{"arch": "repvgg", "model": "sound classifier", "dataset": "synthetic speech, music and everyday sounds put through simulated rooms and audio effects", "train_examples": 39062, "time_shift_ms": 50, "n_mels": 64, "hop_length": 320, "input": "log_mel", "spec_augment": true, "win_length": 400, "targets": ["source"], "num_classes": 4, "norm": "batchnorm", "activation": "silu", "depths": [4, 4, 4, 4], "kernel_size": 3, "stem": "deep", "widths": [96, 144, 208, 320], "label_smoothing": 0.2, "loss": "cross_entropy", "head_dropout": 0.2, "init": "trunc_normal_002", "optimizer": "soap", "beta2": 0.95, "lr": 0.002, "beta1": 0.95, "shampoo_beta": 0.95, "eps": 1e-08, "precondition_frequency": 25, "max_precond_dim": 1024, "merge_dims": false, "one_sided": false, "adamw_lr_other_params": 0.0019, "grad_clip": 3.0, "steps": 11400, "batch_size": 512, "epochs": 149.4, "lr_schedule": "linear", "final_lr_fraction": 0, "warmup_steps": 570, "weight_decay": 0.2, "adamw_weight_decay_other_params": 0.05}
Rows from block 4 of a small sound classifier, named by matrix and row number. Rows with one number belong to one channel. Each number is 128 + 24 x the weight over its row's rms, rounded and kept within 0 to 255. All counts start at 0. Numbers have three digits each.
After each channel's rows are labels from the 100 clips, of 14848, where the channel reaches its highest value: "strongest on" is what is common among them; "band" is the frequency band that holds the peak. Only what is clearly more common there than usual is listed. The data: synthetic speech, music and everyday sounds put through simulated rooms and audio effects.
# c3: 3x3 conv, stride 2 (model.blocks.4.c3.weight, 144x96x3x3, each kernel summed), inputs 48-95
# c1: pointwise conv, stride 2 (model.blocks.4.c1.weight, 144x96x1x1), inputs 48-95

c3.5:170109109138167098134134086129115125111132163083098140121120171143108088136140159118095115137174090121126196129190093108143102139118133099133117
c1.5:133106079150119103094128100109114118115123124096144139123129133161107090124146159106094165206151095120140147109174092136111079112088137071139107
strongest on: speech
band: 250 to 500 Hz

c3.38:104117124150078091108092102159149136131110115165117132126132133178115124115104159185134160105167109140094115105129151118117140144121110120129103
c1.38:086124087117100073132117087144118119139088112151121128127139117168107141103096161172125145108160096144100134103119144101092120128118115139106136
strongest on: everyday sound
band: 250 to 500 Hz; 500 to 1000 Hz

c3.26:174136111115179169163139143127127114127127143134105099144164130127112140117123134123110162170122182135126128109101131123140112101131124093153114
c1.26:170125121113184160149122156127145129135125139145115117132148143117109125103162148094144139136116213173100106157099118090132111090147123104133105
strongest on: speech; dry
band: 500 to 1000 Hz

c3.43:110153129125108125107131094124149147158134112130148151091102166140120137103130129106132133117140106142109106143104107094125131158167095118108087
c1.43:111120137138111133121106091154143169161129138095190163108077208140125150131151110109150125152134135124109102113114119089105122170143085163101126
strongest on: band
band: 500 to 1000 Hz

c3.29:129102100144104160090155082124139119137159126126139114086140136083168117132121102038120164128138136107140168154119133143087130129108141105117075
c1.29:155107118121116144110141103159116147179142133131157128076146169123132123136090109070156121123152150099146164149112141144140102134140109136122108
strongest on: band
band: 500 to 1000 Hz

c3.81:094170160097088126098137135132146129116108155117138128123129090120085120174131120082153132111136119094138153123124129099157167122126123113121163
c1.81:079137133094088124106112124111132126102129147128201091138107115111127119125145110117122097139135172091140093147126113104155139106126116131093164
strongest on: drums
band: 250 to 500 Hz

c3.137:129112087166153102111139097173100151103136110076138116151118177129123122156129127131102097104142132142096139112134119115112161141130133126147099
c1.137:132090119136135103100133114176103120149113134091125114125119135150143103178093109120132107093125126162108154098132113124131190155111120124147113
strongest on: speech
band: 250 to 500 Hz

c3.142:111145126137159161119144171117167144138090174177122073110097125147103123149125120115107135151132173140120136136126137135129171129126136173131145
c1.142:115144127145136150136138120141111149101118148172096113117103151149095124130122160140104135180142185096150144145126161101152158131148116173114098
strongest on: everyday sound; dry
band: 500 to 1000 Hz

c3.18:170133099116162132115114109117112130170142100058123169113154126071132104150154176115110148116158116095134072102118138143125140131131153107149127
c1.18:159131110137161149129136108105105119162127127095101146128127133076087121140162154103095133111145109100114099097125128093122151142129134120135109
strongest on: speech; dry
band: 500 to 1000 Hz; 1000 to 2000 Hz

c3.19:122125118173155094113145143171147133112174118102162127132112130126155122120129165147162106122116156142154171165149149134148120120140174103108166
c1.19:099113141230160114125118127152152137116151121127111089121093105129135138137118140140160100085127118103127167178138120144135096150122155094111175
strongest on: band; dry
band: 250 to 500 Hz; 500 to 1000 Hz

c3.76:117129171145101114110124127116126125100078209100144111151109129128130110132110097124099137106122180172120090091094138154149122115154088074127141
c1.76:113142114122128096125129139119111123103112232106170137127087116142131126156130125121130175095096152147119098104112127157140131099146111069130135
strongest on: band; dry
band: 250 to 500 Hz

c3.75:155099108143111092148135101146133149144152122090122121109175145120107123120129172133103126123136152122070095112146092133126112144155144150134136
c1.75:130138133122108139129142065136129131140144164126120106088144159145105127116119188152125147158174160129091160129141126138147102143141148174096157
strongest on: speech
band: 500 to 1000 Hz

c3.91:146137142144113118118182107160156148096165123151156149131104123115106089074079110089080160158110108121158114140137136135141135102165089119133162
c1.91:130139145137092152104158092138149139096154133121157161108116113086126119124109104106108109171134067113122104134181091130141116132142096095117130
strongest on: band
band: 250 to 500 Hz

c3.14:108083129149156094135093111141104137122158123110123131125126130097112129120157115106151113161099122124115130134096103176137140131150125141121103
c1.14:134092172134139097148119089171091106133129102129102110140116109119118127106159133120142080126103121115112114159100118173095111115138104144124106
strongest on: drums
band: 250 to 500 Hz

c3.42:110108121099109115106127124138154114119167123081141102112159142113125158123135127134114088128129131110103155146109151146152102103118093103164142
c1.42:095084124088110122113101125132109132129173125080158097114126149130144110149149119122118109148123161099100131139137151142113107080146110122145150
strongest on: speech
band: 250 to 500 Hz

c3.102:184135109135120132113152138140119117106141108150164117100134173153172143143138119129119128100215145093107125105139183103155125135129145115135147
c1.102:172133130116157143140121106128115126084166097143141145110141153132152150140144122130142120127194167149132105114131187116143111099099135103104140
strongest on: everyday sound
band: 500 to 1000 Hz; 250 to 500 Hz

c3.117:173107164125159163140107162089140172152097094131150087116130128113096125124189147143122158115149131138114103110123117133121133109145110133155120
c1.117:181114170085127203113133157124139129137128118128129088103141092147090137124194158105130162100152119142122109134137113138111112139115134174144125
strongest on: speech; dry
band: 500 to 1000 Hz

c3.111:195094116136144126086110161136124104122124191136129167123142116117119142111140095115099104125123126128080117130179067091125120147124122083105118
c1.111:197112143122119143095113157142138102129139166128117159097158158139123145124144120109107108150145104118115108127164116134136116137132134094100086
strongest on: dry; drums
band: 250 to 500 Hz

c3.99:100109094147149139096092144146130110112129091108149144117085124145135150159121173142135118164122098143095163117117167150079113146138148085113129
c1.99:121109153200108104113100143129142089091128129101133111127110121144142119150144152144092114142123105142090128161139091160091159104145114127140121
strongest on: band
band: 250 to 500 Hz

c3.28:080099111133065107151130105172122139074141165138139155159113129115157119172091142109097142111134126085113154140142131111173107117104147099132100
c1.28:117100103140103099169123098114142109108121125118120136130104133143199147173115123109124158120087110125109139131143086135131104090136128115108092
strongest on: drums
band: 250 to 500 Hz

c3.54:116124142119083059148117140101149081132153176118124194106112163132184114083130133147144114151165083116134122127125080140125130115148153106144118
c1.54:162127139127090101163127136145133101107135127120124195111152127125154139109118137117125131146220082120136106132148084150112149111127142118143132
strongest on: everyday sound
band: 250 to 500 Hz

c3.10:092094145110154113103120138128153122142088157096119145124155153131125141166121125140085099096139144165107139146120109104134190100157153088159126
c1.10:087084147134113161136123132117115101141094117121136150141116145127115139116105103128102112091108112155118116124098091086190145131145139079152097
strongest on: everyday sound
band: 500 to 1000 Hz; 250 to 500 Hz

c3.106:148096132108123113116161113170107120150167165100110167127108144144130100098137145081131121136141110140109098138119102094077114140170123154100172
c1.106:121121101133114118132137127170114098192186167092133156114119126134127107105108107112160144124112112162121120123121125119076105120147113125085177
strongest on: band
band: 250 to 500 Hz

c3.49:121106093170192082138089137113152124143140189116142111109110114160143125108123091118090089137087161163104144116120144138131162160119128149123126
c1.49:122118121099185084136103106144156134143125172144130123138130133140125150128106067127104084133123130154103173115105127116171142179129129128089123
strongest on: dry
band: 250 to 500 Hz

c3.25:142145177086105152135118168139124148081096176151136146183148152187114118119129150144125137139089106170121135114125116124138156094138177092147155
c1.25:129127160072137138115110183144117131127103162125137138159129103176107117142122138164129162127099102187144123100132118130142135094111181091146129
strongest on: drums
band: 500 to 1000 Hz

c3.48:180124138106101136151136164053110106112133164128111113127101115149146156134119160133117106114111110111137144145090097119127125122138117118130092
c1.48:163107092105143148165103154082138079121128163133129130096117104130155146136150154151114113098083118166108137117095111106146111133158139087154123
strongest on: speech
band: 500 to 1000 Hz

c3.36:119114116134118119133147114148107143109097138143131147075139102176085125154127115178129090109124116113115081100103109092099130112107109131120122
c1.36:125106145105112121079134129123155120082116156121164115096138087140093087150108106171123110116119113121123133085109102119102126096106086114140123
strongest on: drums; number of effects: 0; dry
band: 250 to 500 Hz

c3.134:150134098153103110107077152093185133156115079108109126165110144144134120130097111133133122101132135188142120132125112126124137132130129105123113
c1.134:165139140114105130123124155096144120151101120096050115144100150117120102083091109139122102107124105151123148124084086136136134124119133122098128
strongest on: everyday sound
band: 250 to 500 Hz

c3.94:134124150122148120125131104121117129139107134119121130165093192107109116135089122095105162131125123088138094142166132113106167112096137068152136
c1.94:125110126110144144131098104143138112158109131136143130163116186113145101167092136079114173140102102106117143147141085107097158123107124096139139
strongest on: band
band: 500 to 1000 Hz; 1000 to 2000 Hz

c3.72:138121128142134094105124123124113145136162141099153130102125104149153129130110151108158120116124139091075160115133147177101107133111119100073135
c1.72:107143143172125069145111133089123139122131136091167122148121117178122126148123144117150111144152088117088149110105148148106126132102107078104116
strongest on: speech
band: 500 to 1000 Hz; 250 to 500 Hz

c3.2:156135115143107110152117129137076112131114182110110136184148157089166142145117108128100156095167098130084120116128098122147112122132141116114113
c1.2:149104097140111103136135109121082100128114190162120115156119155105161152119111085143127143109204101123122149135121126153163093118128124086100134
strongest on: everyday sound
band: 250 to 500 Hz

c3.107:109172139101103113152163159134138136120086130149138103125137164129076151074119157126142154113148129090134151167125130175134170098135120119142107
c1.107:093142162116106130127131150133091108099092110186115107141136155150102129091123128117147142129122093118126152149124158177129173095139117113147139
strongest on: band
band: 500 to 1000 Hz